{
  "norm": "batchnorm",
  "kernel_size": 3,
  "stem": "single",
  "learning_rate": 0.0031,
  "max_steps": 17800,
  "lr_schedule": "cosine"
}
Rows from block 6 of a small image classifier, named by matrix and row number. Rows with one number belong to one channel. Each number is 128 + 32 x the weight over its row's rms, rounded and kept within 0 to 255. All counts start at 0. Numbers have three digits each. After the name is the row's rms in percent of the matrix's.
Before each channel's rows are labels from the 100 images, of 14976, where the channel reaches its highest value: "top examples" is what is common among them. Only what is clearly more common there than usual is listed. The data: seven-segment displays showing three digits. In brackets: how many of the 100, against the usual share in percent.
# convs0: first 3x3 conv (model.blocks.6.convs.0.weight, 208x208x3x3, each kernel summed), inputs 0-207
# convs1: second 3x3 conv (model.blocks.6.convs.1.weight, 208x208x3x3, transposed, each kernel summed), outputs 0-207

top examples: the digit 8 (58 vs 27.2); first digit: 8 (51 vs 10.2); first digit: 3 (29 vs 10.2)
convs0.38 092:166142090160101102114084103111166119081126146187120075119121100092097151116103097097103069132132172156046104137119209156109156136088148130077174151137159089126140141093144088164165097139113154164108129135093119123111157159097013044054173152075125128146168147103175081166121092094080144005088122111108134141162140100144122104148155090130099122131130166118103122179176082115106193085160117113109144129108109108153153116123162150089103142134191110122147136137089170135092135083145146151162101132148122123108067120116090159167125121115142090149152130136149122141058137179093089103102153114125108139114165079132134165160131125156
convs1.38 106:093146133123159161091127097107160133125119135129150136111090126082165186078135175162143123086145097146082126132087113110154091091080149109127058123112107084138107125102129091129102136119154040125109135134073106076099122106157141071066155094148131081091120061117108154136129153112126202068118097068106149098109115151125041151105127125155129102136055059115162120090080149119131114085085124117081077126148154133155113095091099100025079110126114160154074095115134101071151157089142133075044125105097143135134101102099131120123108121113124127124158107098136099104129092094137180112115182121109136129097141069121203085138138071123

top examples: the digit 0 (95 vs 27.1); first digit: 0 (95 vs 9.2)
convs0.93 088:123141128163106146091162139136086121123128132111128149122117133099145153119110123122138085111129109088068111112110179108061151118128133119080114121101149126086099101158085104078090095109157135076103156138103100169107150156112169167123137094110170161127136165044158085089130123102165091141136119142120103115131163121128133097119144143098072108147119068053114056086134100136114073101189093108130097095086133116084131139123093135126099111077201062143111109140060101133114117117108171046153110193139126142096069108133087153147117108092124128064136156100094157152073112081131127108100145156107108095027086123097129171118127002132
convs1.93 091:108095114148134102082117127106143075116126117150133083093109105088097097067082122136137079054093160189143159093146097109173081097115140099124152107127099110092095133088086157105109084105102074157146117078108123082130126119101117134117106114070155116120112100114036091106107089097117175124105116034090100147098102099112052075055147117100124118099124130070133068116143045132102104097055136136132094111085124105132113085177159138095115100115116089115094134093087102114124152090158108111124135097110112127159109140126148109112097173100157103107121060164156067084114108200102125119092137125092075088092133087063092138112102113138

top examples: first digit: 4 (36 vs 9.9)
convs0.124 095:142192080113114142156100085108133125087130118126135116184098133117148122130133140080089169129142085109079108123167094099027146149098131145180084163074102094136107135095069100090153108116083094137114189082118117176117147087100137064160117088101111139130127121118133083118079129162171063139137108128088117125118140164079114096135100127164108130157173109066081101169148120064113142159115098083082124119094035152122123126084127176099105135120165140090112116165161159117088041125086137141132097177123130065137172085052112105144174138152113116095086110115061074072163131093137130127120110151190128139111102106090136092136116109117
convs1.124 077:108097107166139129140175149092171103165147132127125102090122123127120085165124187201145117180170172101106193153190165110101126166145100167084197136159170193130113165117156090076113167114130181204200100197143161126116162123118137168206146138163098141154125145134123137182147182115111182123155157130113166136114133146160145131176071136116119169097168116171108098144118151139170135118121148170156157178128152139146133156166132146138119148109173125124174148148170155138180170133150092159133087095169103155195123141167162168128183159216124078105164151165148145131066143114152159162122173180145093159134121147134108119164146140154

top examples: the digit 4 (84 vs 27.4); first digit: 4 (79 vs 9.9)
convs0.119 097:143106155071158135089156103139154117112093122057151120119136048084087132164158131087158098124132093180097130103182082152134125143135208174071132118135098122091093141128172131115107162110151132095177106096146115143143158101147134149132070128121197120089117152135145102144122123108154161135126115071125112101080096139149105146139073130091083158122121075088139082097164140110116167083144127113166148164064128058136120132125096183120139132088156146136125146153055130143145096105139152121124162144093161020129079130135164112044140106133130062124138107144065161127039146092171154104125104184076119089122057140118116138175143091141
convs1.119 077:139090077118124081077105064097082080147120106120134128122091112109055059103120128077085088125086099154092132092153158057156117130117104113109145139121100081094116104160102105111101119109128087126123049142085081112183143126137067092086108118119133084115110142101105063116135109130104131087121107135055114119107094169072151122077084102116114098125135101091122077125063127091097099109121101117105107086132181108121109110099159094086119141072089114121132113103107101079107095137087126130080106088132116088104107065107107101108060094082118069110090094101076081090118129153083110137095050131103060085117131098124110096081090142103

top examples: first digit: 4 (36 vs 9.9)
convs0.48 097:156158145120113096120164127143080130193083120127121145148138154117153150130140146102055174142191066129073089139159186105097212149096187153131137149083156092143154113130156106138103094087129132161133116096152083139122133191102170104044136084115108178105146153097136136118105120107162108120099143060145142136129150108112149077145146142147040118119173104101138112156123140135167090112158093090138146091121127148117171181116151118137140146087154111157117101130184126155119097129111149057142134155184136160106223132102139136102156127124163072047176155115099122100080135075101144117119147160133153116110083152097125128120162002134
convs1.48 104:093111137051083088133108110118078113119139115102115087107080123074095114110107109100109120109092123126099155105074102092150099091139120101108095128109117120056105113097103105107101087111081073130129114095105135095098139142107098140077072108118123078082099079080089142100097122030111148133098130043118110089094127138105101096101138119114141080118063103121126121102125122132055096092072121089118095121122128109122109136145101109091121137091092079116101148097100133061101098129127128123131117142081076110090105134128123124075077131096158131089122082126124078103101058152098127037101096083097118104088084029091080094098098087107

top examples: first digit: 8 (30 vs 10.2)
convs0.189 097:125154081137036148157082116165127110064097138154112087137119131124107089086130086102075146111075204143131127079117149146067171164151116152114136102049096114092143127094120122131161113135083100160155177098107130105099080140115105068108170103086126113170185118081167070117093126179110077025081096109123118125138140140126111059121129095172150119180175139128087094193196085115110115098115129146079136125104119094133121140153188136085054101133149153107099163126100139111142122114118118154065088163127114073091158154096142137154152094139075116122119085134145111130131151178106099089147132100183133149118161079130163123101112123146
convs1.189 096:111081145120167113151121104085171137197120172128187123091071127078127175107128170135117103104148073123147132123163118147150079077097163106151043073147119167117109118083124104131136122063127124084131125122047120075097128125113167093112127146133103091067137125163125164153149125140119191011175161108137153122120117135129000175101120062131132115121066058130156124175137138141140136095120139137100135159144125106134144106156107155085103110128092135158135074119113123092110132135114168109054120043171150094143134134146133142116159155137155158105150143139142113131140134076173171154132151147114120149137163120112170078150136147146

top examples: first digit: 4 (25 vs 9.9)
convs0.101 117:130151104089124149174114134103130122135122101153107107129133119101127117122147095140059159163136137097119118084110105155021123176131091123112128112054121104146082088143129107126154102085119030160090086084108119153116029091148149133164144091086141109136147056124104135129098126146078075149145072153157097118088091101100134098084045139132125130083148120122142130175171146148159143180151055143122186112082074158092116110143098089168090092131110100137059104152081152134137072108123073132104153146107114143194146100099099121158133171161071163077081174119116156128163132100142151089106086162145127181091114098137119120144138122097
convs1.101 093:142062114030161126125164106155133110146164157112122136085114129109151128070128176177151082104145082000124193144139147135040035067137096162120123141134106149132148079103135141145059144124132103127194133125160156107129121155124180120150142165134145135149131100125123145138138141097129123134149082126120156158145124100158106140122108140065116136094128062140101120102093124151144147116136153112123120164114033136136167105105122101117145128130117143113115120100108103135108171099110161110161126098114095146220128133115123136153106134205171047114151120186160126132157122150145130146121122119134116116138101114128115071128139137138

top examples: the digit 4 (71 vs 27.4); first digit: 4 (58 vs 9.9)
convs0.3 091:086159122126171175131190123162198138177133139126043165156140126135107152104138172084104194099129128076114155098128142232141153155133176125073139111135084106118140119122183095141129116087083138104141119086125150137134145187088157102117108143089099097038122120060102146097117144140149125134168163139095113094155126099149160107125177150142126079122133145136081168125089095152149130169191112121153147137149100147072158120117113110147120122130186153132130129148150119026173090083154068134204153142157140169107174080127076129179078074140132115161113138157112098154073162093083157114118082134106115141143152109093100127148168124165
convs1.3 137:091134131124057083132081113141068130129099104137088105147136115127106132086127107103123140121065086129121115067141130117163125104096125108120119112123065158080137142124097126115133143112070125116137130073052113134122117119102115122089045098099085090124076124019123123120095064111100125144119123103135109070105130148093124006119117134127104113127135139132111136122129114069131098142107139089121140133138173080103086095120115106100084102066136067110103119103081088084037099076120126116153133123127111104140131105113095099107112059103158124143097090123088116107143091116073114056101083114123129100091066089046081092083136110139

top examples: the digit 8 (60 vs 27.2); first digit: 8 (53 vs 10.2); dark on pale (35 vs 16.1); first digit: 9 (27 vs 10.1)
convs0.55 091:162125153103128105103088103156163103090104182115128096106110128127096092138130062072130153114090154153095136155137142092096157156134109159127115118106158079102139177114111129091117184165078139125163136105143069101105120139116139123136116131145114169115098143117145088072104149160112131128106156094083117165103143144115087087163126112159111062174162120110035069153129051095142068057171118132104113119102044083162159152143129138115119061145165123128145109122166129160114116131131141107081090117129141046068132181093123101057099136159133090154121146080126090130097108161095095149093142057156097111140044117095134125056084061116
convs1.55 084:147119127156071148106165141111092153126183083130130149133071155127140157134106169129136127181101131052084143117135123093157070072106119061144104163131128102136148124129113124094103105110127159069126141085083148116153182145135100047148079112124119097130099129144103130143120106162178161092123113176101086145159096127136099149101140134145119148097071113097187067192102198090076139168084142142151122109140102069122088147156140115089148150134129096133160140106120113120130111160137057080139122100100121068130150105164095056058133076097104115141133089168037135132096131098174117120164086149146101170127070154146032116155134118186

top examples: the digit 0 (94 vs 27.1); first digit: 0 (92 vs 9.2)
convs0.148 088:125161132147120137118072129133121074092138123153118116165137144106153129187147082084121117145027137159104111116140074181127169177128114084090142129089145088103130126107113127064168174128110106127133130117149145090131093131157110100121157081082112109134167087132169146131045121103065139124115116099098104140098135183146035108174116100114191104174178088126106112161146155083144108122112088112135127158104057068160131155147140135128103111093157090127128150164169125142187104116136141151116055079130133075122134107143158098041111088130100094129135041124139157152123180154121080063172149175138150099095168059146100150142120157101
convs1.148 108:119108114120159051114143111096133058156097186121160123103088057136082111126090035089106126117148140113156150110130143075123127105136168144136148084136109135124084085077100125139048068091097155066103083114108126077116064180112163075107080172126083081093115123149073125116098089146142142047103145132146143067140104088112061165094101060135091143087133115093138114183122083125158093148158157136147116120102133089101139094121091115107116130098134119100125115107101117163119149106124168073124114132125125095105129127155093131053103155121163159096139062141103103110143130079109178182127128068138075072128140133162157133131089103137

top examples: the digit 0 (76 vs 27.1); first digit: 0 (64 vs 9.2)
convs0.112 107:206142100102115229193105088090093130133107087151099170134118152127129157144090118143083134114136106121044096124185208140123176141140106144177145125148119101134095114121123139035177130134137114154188123114090111146092140126156140091165113120092144106161127092151099187126079114135153150078141116149121137181093102148133080136104084104181160168146143160160086100130149147115129137141115066129105180172131070121109135130104112178169129176157166115113152076106119144159170128151132159111088094101145178091059184153112148143089071116158120126093131146071082150146087118104082137173195125148153124133090058114158116150150127086102
convs1.112 095:096097191099135070101171167127168142145117114113091104096126092147160098169150114129163119112146188141172184108132050118132087120097138132117118082119125126162138137142118088161095175110127144098123094112156145116110077117108142114139140127140086058069096140131240089156140077158158203126135174086136129093123066155139155099140129137091098132140095155073131132146067134133179068164149175149098046123148142133124104051141146076061064101050150103165095138124109142088117126071177143157166095151120148118123124137137051106128117121122113096159133093140162158140116111152102134139073119101094166145102105102079111141132168134166

top examples: the digit 8 (70 vs 27.2); first digit: 8 (68 vs 10.2); dark on pale (44 vs 16.1); first digit: 9 (27 vs 10.1)
convs0.43 092:130133071083136162142103150150151106074135137169105075115117123109116050086142113021121127131128186173101168098129140129121138165123119115144090105089124132099139132058118134076166092145126177106161128101109150147152056115082129119163144065081156138120132148073099106086057169157095124074085127133166130155092134149094136089147094057142132103173172108150072147163155062140143091121119078150126106136091118133163103141098100122106132058154104125113157138150176119134170096107139141131132087104168162055064160176085178115165089119184113101132114073149168090167109119136091066152115152130155129118163131130120155097118072118104
convs1.43 098:099131150155109096124161167138155106173120107161121149132140169117140139145125211097151152158162066113130116159104112127159065047103147073138046118176118108146114130070150167106110133110157143059102134078158112139111131104129152136137165144198105157063121090185142142164124066160138136148160073149131108121095130132158087076082111130131130168124079126083187103138115188119145139142086130125157137105140103055151044135140130143130112114129158075136156134135118130154079086097155111135158173095120162090089138140156105045102159155070088078118146118153069195142115152084119134158140096120113049143122101148096092077148155150156

top examples: the digit 7 (86 vs 26.9); dark on pale (84 vs 16.1); first digit: 7 (80 vs 10)
convs0.66 083:132130121123115158157094103125131154105109141107108127152051135154128039118091102088082130181167139166128102091112102112133161176115122125174161078136074122084120147090079088152127113076122146127146170092121116091121138121078127074161065110138102117141150168152136068177038180109116131089128118107101124145079123163123109133119073134153146183146175126098130123158137169105110124069131180125098065125084063131148181054098099104081141128120112118139120113147148156124175089046056096115101129126135115116098103121112176115147101111133109067125150028110133129114091102080162101108118143130168135167120178134143118128186148115052
convs1.66 085:127078130090110098114134116104151162138134133142134116135159146145153156110082120122167143084121119114096124152118119142102077107130181162148128037179175170166174136108107122097118122147151082118102114160122151097143121095125184164163144138169146176151155099140121187124136097145227158163140027140220166100144156106120137113081181131102111118133144147163147157153089100118131150162155132095069178151105092133115119097090126158172122143091170087101127169088090099134109091117049132159161112154066163104075124088097140085117080069072117100112135190121160120134143130070134152108165131123118089159185123151149092063105146159184

top examples: the digit 8 (79 vs 27.2); first digit: 8 (72 vs 10.2); first digit: 4 (28 vs 9.9)
convs0.176 097:111114124081101130146136106144142127111137153160147150159112158088113124109158111067098135176038128146023096117092191144118157134158068150127164119130114081143101130109104128080160130164094127133141189095114069123127088105167152137162098135169168153128158099131132082126100143141149122156139086093117148160096096127099046124093149115116168149152161051076118096154115156097136117140151133128063107108125117052161101166148140155063098117098131094148143129116103211127128131135113138101101091097119147060135134140102113053091110103176118095150132063061164182143116131107110105151127139099116159131042044109112121123112145084076
convs1.176 110:113151108140146086096142120102097083126119106105130118138141138141124136127094224184109124122123180097076138095085040079127098119115145091150129129125117115137111098134121131068096137107100152111128093073046120046113115138129125142120080127117108068103129132106132093108096104139130140110107062171099086115112098135109073146128101133158116114107128128059145091177125156096120142154111132138030110084119174101105084127140118117035116161055094085111127125095112070040139103126080139080120135118144090126119147071157121097113113088180121142131128060131083092139168129118106131072144105130150087119063077089110053146126107097141

top examples: the digit 4 (85 vs 27.4); first digit: 4 (78 vs 9.9)
convs0.72 100:104153103120151141122128134090164135098149128124146118140126117118085012133143135058035136119157069167109110145079095127123129166061119104121115146130119116061119168056120064123088148147104114115099139110152146112164116119056111154110102118092153105165145084111099012114086110072131096149115146151069098129136126141127128138117197089126163109104152084065095141145085128078104105104140124119096098117094059076145173079143094144139114168132158121125109125100091143095147110097062113094170089109125147102204144084126167095145154172105103097137127154096094067127114125085155124143065123139164138138093146159124095150153107144142
convs1.72 086:079111097085114151196110071142133127193072157174121132128096167144156113118194135100140121100128124092159153067117187082072132115174128180103162131147125125155148170098135147145107128113121127132160074126131151139104135162109086091108077160100143060062122168140059180087157147138118040076125187133078185131110102104103136132166075132172124170158165121183166135147132117076111120093138156151147116174123193125154154118100168129110091129125138142130106106113136096157142086143116108141155145110162154103069169082112125198141066138175151128125132091153069082091144133101134156173124147141125057102142116116170154067074127115127

top examples: the digit 8 (55 vs 27.2); first digit: 8 (41 vs 10.2); first digit: 6 (29 vs 10.5)
convs0.152 098:162185136136139205145137118143091139116087080157089187154128115195134153137079158113126169097114101135124179119143131145111177152074095133132110123142091145080106121131107096073148155141134154124153191117060087178134157151162175082172141123088125102102090167119091131161084126171154140123163171204099151153084138141134068116107085159132134150206055110111107128058108147111120114191184129147146169183175102143105129093113075139172133151104192085129150098113136115138176105121126106080153164179142147168137116160130146089051105109139110122102129183088086122136098110090122083101161135066135132138096091103143158117158146082128
convs1.152 095:108101153115111071078090161123090111120119127134136073099052094115108113100109109119128100126090160103125090070106119146138145097110125100099124116094097142112109118113110138114134182122108157154092082036106135106102076092104118044099099109111103121098115134104204119129060060117090177103134100056111065083096108144099110069148166136086106106135109147108141084204127129094095067112099149145144066093129138100130073053152122107096091128107099084150096130093082093134069120043126112093129084097121104129165105133143096095076155147107125101176105131170139122120112108111112140150061106073126141132095120093075126122098116087137

top examples: the digit 0 (96 vs 27.1); first digit: 0 (95 vs 9.2); dark on pale (40 vs 16.1)
convs0.100 104:149167161141084155174161139124107097106062130117147125159134180078102172126056100119100146133115057159034108113179210139111148152081134161157088155078127141136104139105139156122125073110135099132155163102118098071086144127142156129080130109090145155135165063115145079127107096139128128101128118130144054150123118122125165115127092097176131108105136115099094116165116135161127135140132078149075139082077117088090120151131080186095093186095151124130073095118136132123108109135100115076055100139103172128104230111145111143103118114167104105080107137107150135126128128131120094165132137139136106148111085084115117147176049035063
convs1.100 127:109111112123137094091133091095122110102096101096113063111099109114081042121060129185118126114142174099101174094107078094155074093147152101137095140149110144103110122087094093085104093090099061186118112088088154051085115100064094162118103109106090117066104075089129089107096108106085182128081122127082091096093122102087116061110119072136132114136087089075094138136106048139098114132066122091126090086084174106107075140117113086102123106091096106092138134119116123117152101122131125121115134080125092119121104119135110087115107135143138107079084075121170091085172097144106136095118104118166136095113100076079099100109100076112

top examples: the digit 0 (56 vs 27.1); first digit: 0 (46 vs 9.2)
convs0.110 097:174133146137065092103078151139152128144074153044164140109181119017126130102139108086085126135113084094167113149113171092103156165137132135153082141108157089109135127109136120094069104137143124140130098079157075090146110159105176166156143093131181153158118093101105083124148090119102103153177147074137081163124068142139169083107112099137140132126146088100122073167081133167150118183103106133120213088100131092120102122142095101165128119167136106150105116112099162145153103120130129148136102121135162089094198134123146130109138146093118091107139179123071149122082130088048073138119124134114144180117120159103103143139090131000
convs1.110 111:087140125135095112139125107102124094140099126102081080146091125054125130087125113088084166151118148147135198079107120100187130070139082123143124098188106151142102120070113129130090105105089027163147087080112087115112127106133152170061140099115145137093119032131087132114092105102071163110085132140094074122078140116095124099110101115161081078140132078133114155056133123125108136108090084102119116083063216153107071127147111078136111149139126108124087120091150127118097054132126109127085144105113099126127099110117135117120149111148152107097088120119137104087146123170117104118100092126178142089154098119106110040075076144065

top examples: the digit 2 (61 vs 27); first digit: 2 (44 vs 9.6)
convs0.45 094:103076100122076193091133095118153079127104123088120105107194108133086086090118134046088106121137171129120093118127141166054169147129105074175165036104141061094092068080110131127069129053151096122068112087140146144142120135105126162178125074132138160133131142089124099086108115157052066075113076134103114128130128120117123140129125103159165143142170100089096149131167124158103117116135100137086153063082119092106114119138102134186097120103132101135070121118149104118132039149058032131085130096131119143123123120099199112143119090105115143146097144077111117140159130127135073112106131119153101113132103108150146138096117138113
convs1.45 130:106119137124122131139134108140135170118124122089156097133116142146135173113116092101082134133113095115118155096139007155166072081106132094131028029184124159125137127069127156103115118099109068048140132117134120115118125111117131150078124119130137119110113074153149158125132086125185180119152059098167144113131120116129146138082115143105116133104038090164132125121050132112121111114131136111012113145131108136086134115102109145095084173095106138113042124091080133085078076102055172098165146159085137145094139090087112113122143109094142075129117127131128109095120122067137122114136096100093110136118131107131108069128146114178

top examples: first digit: 8 (40 vs 10.2)
convs0.126 094:102069178118183079094136114128114128132089091104122152163167144126115161150113088064149177122109175063037112148098075109101090137128185110097119116101119089151112079147145095137117116159123151096050132156082131145124115112126050143194082150132080080107094128073094141130131134125143081187131107143115147138136112110184079122099130097096140115129135109083078129174106106154117118158139099077145129085108074132112116164074151111120135104069199116101158107167130096120149111148146106095086109136125089082200177106142152137069133128123134187098112108108100103100142066159096119130101160083086112116116060111033132129141139111145
convs1.126 077:089121155080070135111133128126149111116110089104072121111117129145098114127142093087105078123149136153127183119123134094192113064096063140058167128140066176119121177113095120136146148089113106084134073050070121129168144156093140066169072113067130039163116076137114133104085081094127139088131142070124120115082086125125151136155125157111085119138164129138114094132151156075138099100104108136138115136090200123082114132121137101092083120142142108166102092093161066075108167088161049119133123109104131101143123112120114089132150153109160096122114099070065105107137108148114138138140113134117088057049105093144063103122106082117

top examples: the digit 8 (68 vs 27.2); first digit: 8 (57 vs 10.2); first digit: 6 (43 vs 10.5)
convs0.207 102:139147089124186152136159078079088128166115127091122106146108132172098168139088096115152156099113101081122085139115158157128104131127159124100149105113060098085108080150105111119132092134112132105031132077093127165101137105134055081140101121073117070139128108090055141113108103110113113114150119139087085136076117153127108128075111059105150082131106101125115124113118119128096092086130138061159083133099098162101127103129125109145136081118202103070116116123120057109152145090113076073103108175059099147159121081077169114093152104125136139052116148136107127083129101096127125121097127149128068054105081063095085098082106075105
convs1.207 086:077115156084061135109106125121183069086151091130102145093108121100110143095125118064137078121142103161164130138115158127208137067137085119103105116143134156126106186104109134134141173107162098095125042068148084162147078149121153081129137160121091102140127070116163099125113092115086165119153129063092118135106105113127161111165111135149127156138083090135121081083118200110153083130153123158108086126110205090112127101137133108090071106139095117141123063163111129123097138102139096153142114073062152058117110087117117119105100131095141059134131130036110156101154094185176126088128139154157149067045121131132102121129127084089

top examples: the digit 7 (70 vs 26.9); first digit: 7 (62 vs 10); dark on pale (35 vs 16.1)
convs0.114 100:110155078128140166118143081125120067103120112087104095158097118119089013075161124086110138148160109140058118093127070080094133171169131119153164093128138111054098120129133135147077067103135109048123147088130116140133105116118171152151107112119111148139141116083093062137105141101159133128108061085162115145162142117084138099139137138109090154118155108076151191107097181135152138142165153094068159098089063135090121152113052128084154119122118126134094121139125144109153108096002111122139118144136126135110164085070159092184124097113080120124100091156164149087140141104117121078141142167171170102088135149134099134157102116086
convs1.114 104:111100139110075083113135083121098143117114104118081130100113087142095084128138140155141094122092140113090126107128059149135107083104147125167110083163097199093143138119134147038145108106132138108131084125112085126118118058122144167094099146146117127124091094126145105129111069115201112130143038126147132092128138079146131131088121140131080167107089129068111100154119070151106133127103131076010125098101163110107119126094111132117095144080071086131068099108073133090054139095000169126176124135081136131153109103096116104083137098134158140098122107115134132106169122153087125067139108092108112150145086095104082103111151111156

top examples: first digit: 8 (36 vs 10.2); first digit: 9 (28 vs 10.1)
convs0.102 117:151122091111098167101114027096137172126090081127116144110127125164196163067113123116125131133118193078054091079122128105090155166111142139098188082085106094133164095146071110077118120097102064135123159079103108147169150102105133072133186076072116094139108108124118130160131117105168078057165115130125125115142135117071099058118126118143131122106157116130108123188161104166164123113151147086044180110123113125093146127108159136124083114146110112124052126083131113128126140121089064103117104161113098110109168088048124113137093111110095108126100143090155110090094119132140075090130111135139086148135096096131154142043135089168
convs1.102 097:103135078179131140117084157081115134138151162099146073125099131077118172107096126099086109129149074140129169140171165111213132110089128081153091144136111180108123169133085091166154135105124110098127090141107113106111114093121119080068113129123098163111134106108150131096139112133127146035122104062132138135131116164105050130125145074122143090137107071147134086107117162081120129002155120135125075114137194125090173137116117082079123104174107120117083073155113101157109091146115147102057181084175155118130135134112164179111140136098167169121108149082081107149185103085178127156046118127124096132134172101095148145090097118131

top examples: the digit 4 (73 vs 27.4); first digit: 4 (62 vs 9.9)
convs0.173 094:141212186137153108195168120140120109103131155123179138193141133083132077128170151119068106133127058157119108157086134128093142170090160119128141155150138126089164126136116109122112151101119138133086131085141136131105148128113111125123114116075174170120168108095145066159047117112117129150137145113064076134090127182159141113117080123148083104136155066071119092157123134156082070055076120157148068100089087101136124144157089150132143133082161149140079111111106092113108138051077108094134071160101150118102151082156119110166155158211053095121131159138133130128118147094142119150032175113147166138094133150089101138165124124155
convs1.173 088:131084086086099105122147086141155079191084162101140124066086173133134087063126142122150042079121133088174152086119149131092108122156114142118118155093109080148112061075119072118082096092121101150118087099164113128130142178070083137110096135067145117083142159110068107137146125087086099110144160129097141113114082143096147100119074121153165132104162109101144084104130102127114133126095209102156101160112146108105132045133161117093167140127096162112116132113117099171164143122130136115176128109136116140063126099131118153153053158159137127120098052153152123074173096205093143156118096158129070070100119132108164106060121124092

top examples: the digit 7 (79 vs 26.9); first digit: 7 (73 vs 10); dark on pale (65 vs 16.1)
convs0.122 100:138144166166094097083125119134120129127134194093151154086116141053146106124119115078084146112113098141062115131134163082113118096105168132125102171163125105133152205127152083101072158160127150134118179110100161113132153115081104057145114126123156156113100122126159101090105094137141138159155180090098095171116052111139182051106163122142152083132146100139094071170071122116129167129097107147160074133107111138135080108119149102069136043070142152129141118134094171109150106108135135157187085162151170103107172085086156128145155100131105104147097073140081091124084138029062082169146110162112121158127153129122125164112066145101
convs1.122 095:045125109155087105083119142089163127163155105125093081105130108122113127135095110146135170178081142161120146112091131077127151100141101135151110090178140091121134103099095139125101094142097127143132161113108121110095143130078165224124173118153169208115110123149093156124163093121146145169133135208125093099069172098116131082168062143136067086156089102115114146079125109065086113132107100115157162089098178107124067130149116107182138166111144094046154173115181141155073111142150138137095063154090106109147107150120137086107145075128093113097121169138141094096150098157101102113161101142197146113195119177136066110067103136142

top examples: the digit 4 (98 vs 27.4); first digit: 4 (98 vs 9.9)
convs0.27 096:115160119133108125135100094117091141130089128079140107101132108088108048065156092112126140143160074093136109095140145143089143162127065114120127142128108087117095108137150145148062090158107122191107116118129114131143125105104134154139126115123161135122140116115090094088079133127125119197163075118159119139144124126102162039064135129132084084089177072116165150171095145080146153133154142078156138157107109134130152151174084018121139047134140140117075165140057143107141117112124109091145105127123118129138186075073130123169160147154114095041059100125118150165110152093117159164148084193142128127110154156123099143083093069045
convs1.27 107:096119110128131085103149134079115076154140137114093117106133076067093111066147123135106111124121105137105174115143137124176111065136030138141160143152107172132095125124078089122069166109114110092124093076133033160151084170123143153073145143112110125122093059098146081071123082102117119149136106145132097094091114108143168139120112127137088087092114084093096126057101104123145082123127070107119112090094189068125098117132076091076139114123083134127138118098127125145036100100137097115122153119089109092142089126105095118140163101119137144148134077118121086079145092170070061122105117100134113097121090121124107116093054089041

top examples: the digit 7 (55 vs 26.9); first digit: 7 (43 vs 10); dark on pale (37 vs 16.1)
convs0.19 095:175115162157071135157165087112101103087118117098098121126101149106090126100137126168110170095089087118149110101116150113075172186098182135110098120023109133059093111128128133154115103100148087063150140079092094118127107145132145116122116101092188105146102122137183061165076132091165109140125114111121140110152105119101136029092042118147126146117113080060114148153095157087115112121170129124132121123087125126144126080181071113117129093077167114107133164131068159133081070114127173142123142181101164065078145066080124160150099129118120150131102085157087124091126095065164104144162108132129124188117163166098102156107132123122
convs1.19 094:151093077095072094105054108095113116156142119118093117090090110063109090070108160120146048154148123108111158129187152076174131070143090136152143154153132133104137081120181131106123136124138091169087139089107096091103152138126140207108102117106140177085109115100080155127139130103124049101148106151092103117114096076134097077091133083142113121139159082110108097112139090155064110105074089118133127111110137051115071130117142137161124137094130143120140121120093126128121126117117074123072160086113098113126097130148063086101115108124128077058120154138078124087196117188084142127136130122201084091152097153119137040145090162090

top examples: the digit 0 (72 vs 27.1); first digit: 0 (65 vs 9.2); dark on pale (44 vs 16.1); first digit: 4 (35 vs 9.9)
convs0.170 094:135105092120130156147121060144126100079104129168097113131093161112101137158076136065070117119102101133029105124120177201123161147108103105114120119111117113143078113120081120054156174110082152134156182138102048157110134125139138076113156108117148140128157087186162044104073140135141121103145095124071131131119155157107028147119097115096128131169157113064098042112145133107148159117111139094042159136093131086130115151138131187122102149136153115134164110107151168159112103128083142124082110096120149081110122122078157124120093132136111091177140074090129125085117142115138106148133119138116148124044090086148138138088115062079
convs1.170 094:101094142118115072121168116125127097113134087141127099064165092100127077151111142180130074110140219126053158128107013110136133091144162159133174123109157120137094128113110126104111125146127179159118078106095135098116081128115170107159129104145084059098143115138144122147104155122079166128099073179133162062126075139110034117115120117113088134116150121069115101143134088155125100148106150103131127124116165080146115083138115122075108106015126098147127145161103113104172127063150162079066102094117123068122085107168100109132145081121145141097171060157154124104140101175144149075128155126140103149105130091088115122120146088156

top examples: first digit: 4 (31 vs 9.9)
convs0.105 086:143100163094131128149119102184111075129030129129099154095105152122132124091122123102037125091170111081049130111158161161087153164094131108116060136121107090107108102108148107108115111154181117144108084075160088135160101151091102091074168106125193105090169095116164090140089106104115157063143092122120111099130087117123129125100113133112090092099167154111060115102084095128150129155074122108101108103086109123146124087129137103068155098044103110164092132144100141146176117086090112144131108118134153097124150092149156090125125116181116064185145079161117123120127193066057082109117134145150106081137161128096161130122113067076
convs1.105 103:044116121088090145099156100103120148108117102089063125115134152084157165131157132115127162046117167103082161084018074062142116088137063117113110121141114136145116113112096090132048076102107074152086139132127095130149127125158146127122163104147120052109145023114123122110117159107123147120128075078154131117104141130127116107147068163117115114165094103132134146050082153119144138114151115091088119114119167125141107149133117117055091151098120090121102129120135079089138129111110134087112093148082106111123104073096140132111116089126141114084103106082160078125112099140108104071125122135170187105046087072111110064115128093105

top examples: the digit 4 (73 vs 27.4); first digit: 4 (66 vs 9.9)
convs0.68 098:075111091137140255120115119138082149163111140129035107126142151100109119188130116036110150131121135108092091147132156176104150153105140114122113160103092101142096071110147111093132139102134106111084133080145122166139157174129176069130171133097074127109128118158109080163114159143134145087190133092091094119132158160150163136132150101130141144151145089050118107094153095090142062218186124116087100100112073108150132138145082139162157113152124154132120138098173122130175104119119110122128107110115148031131216133172148105165121100096106118096112064137156154107122179144134111105086131120137153120118146103149158157173132058093
convs1.68 113:083111094121084104180136127110161075138137131108099078108162110090107054088127116086126084072116137147120161117111143090177090056118148112146164127113164152137120124070155119129063090122088103136111117063091147131113119111061128127143121131124113083047092125081096103096122158147067111138062159142137103100124104120114149060138073045169113075100147114065115120144124056140133110131122113112162144077103179077122116141118124095129134062073114130125135126097111095127081102120149109107143156066100116084069115094168102116132093093136146154069140118168068093107174127154114147091107132111178101110137083088082081086104079141112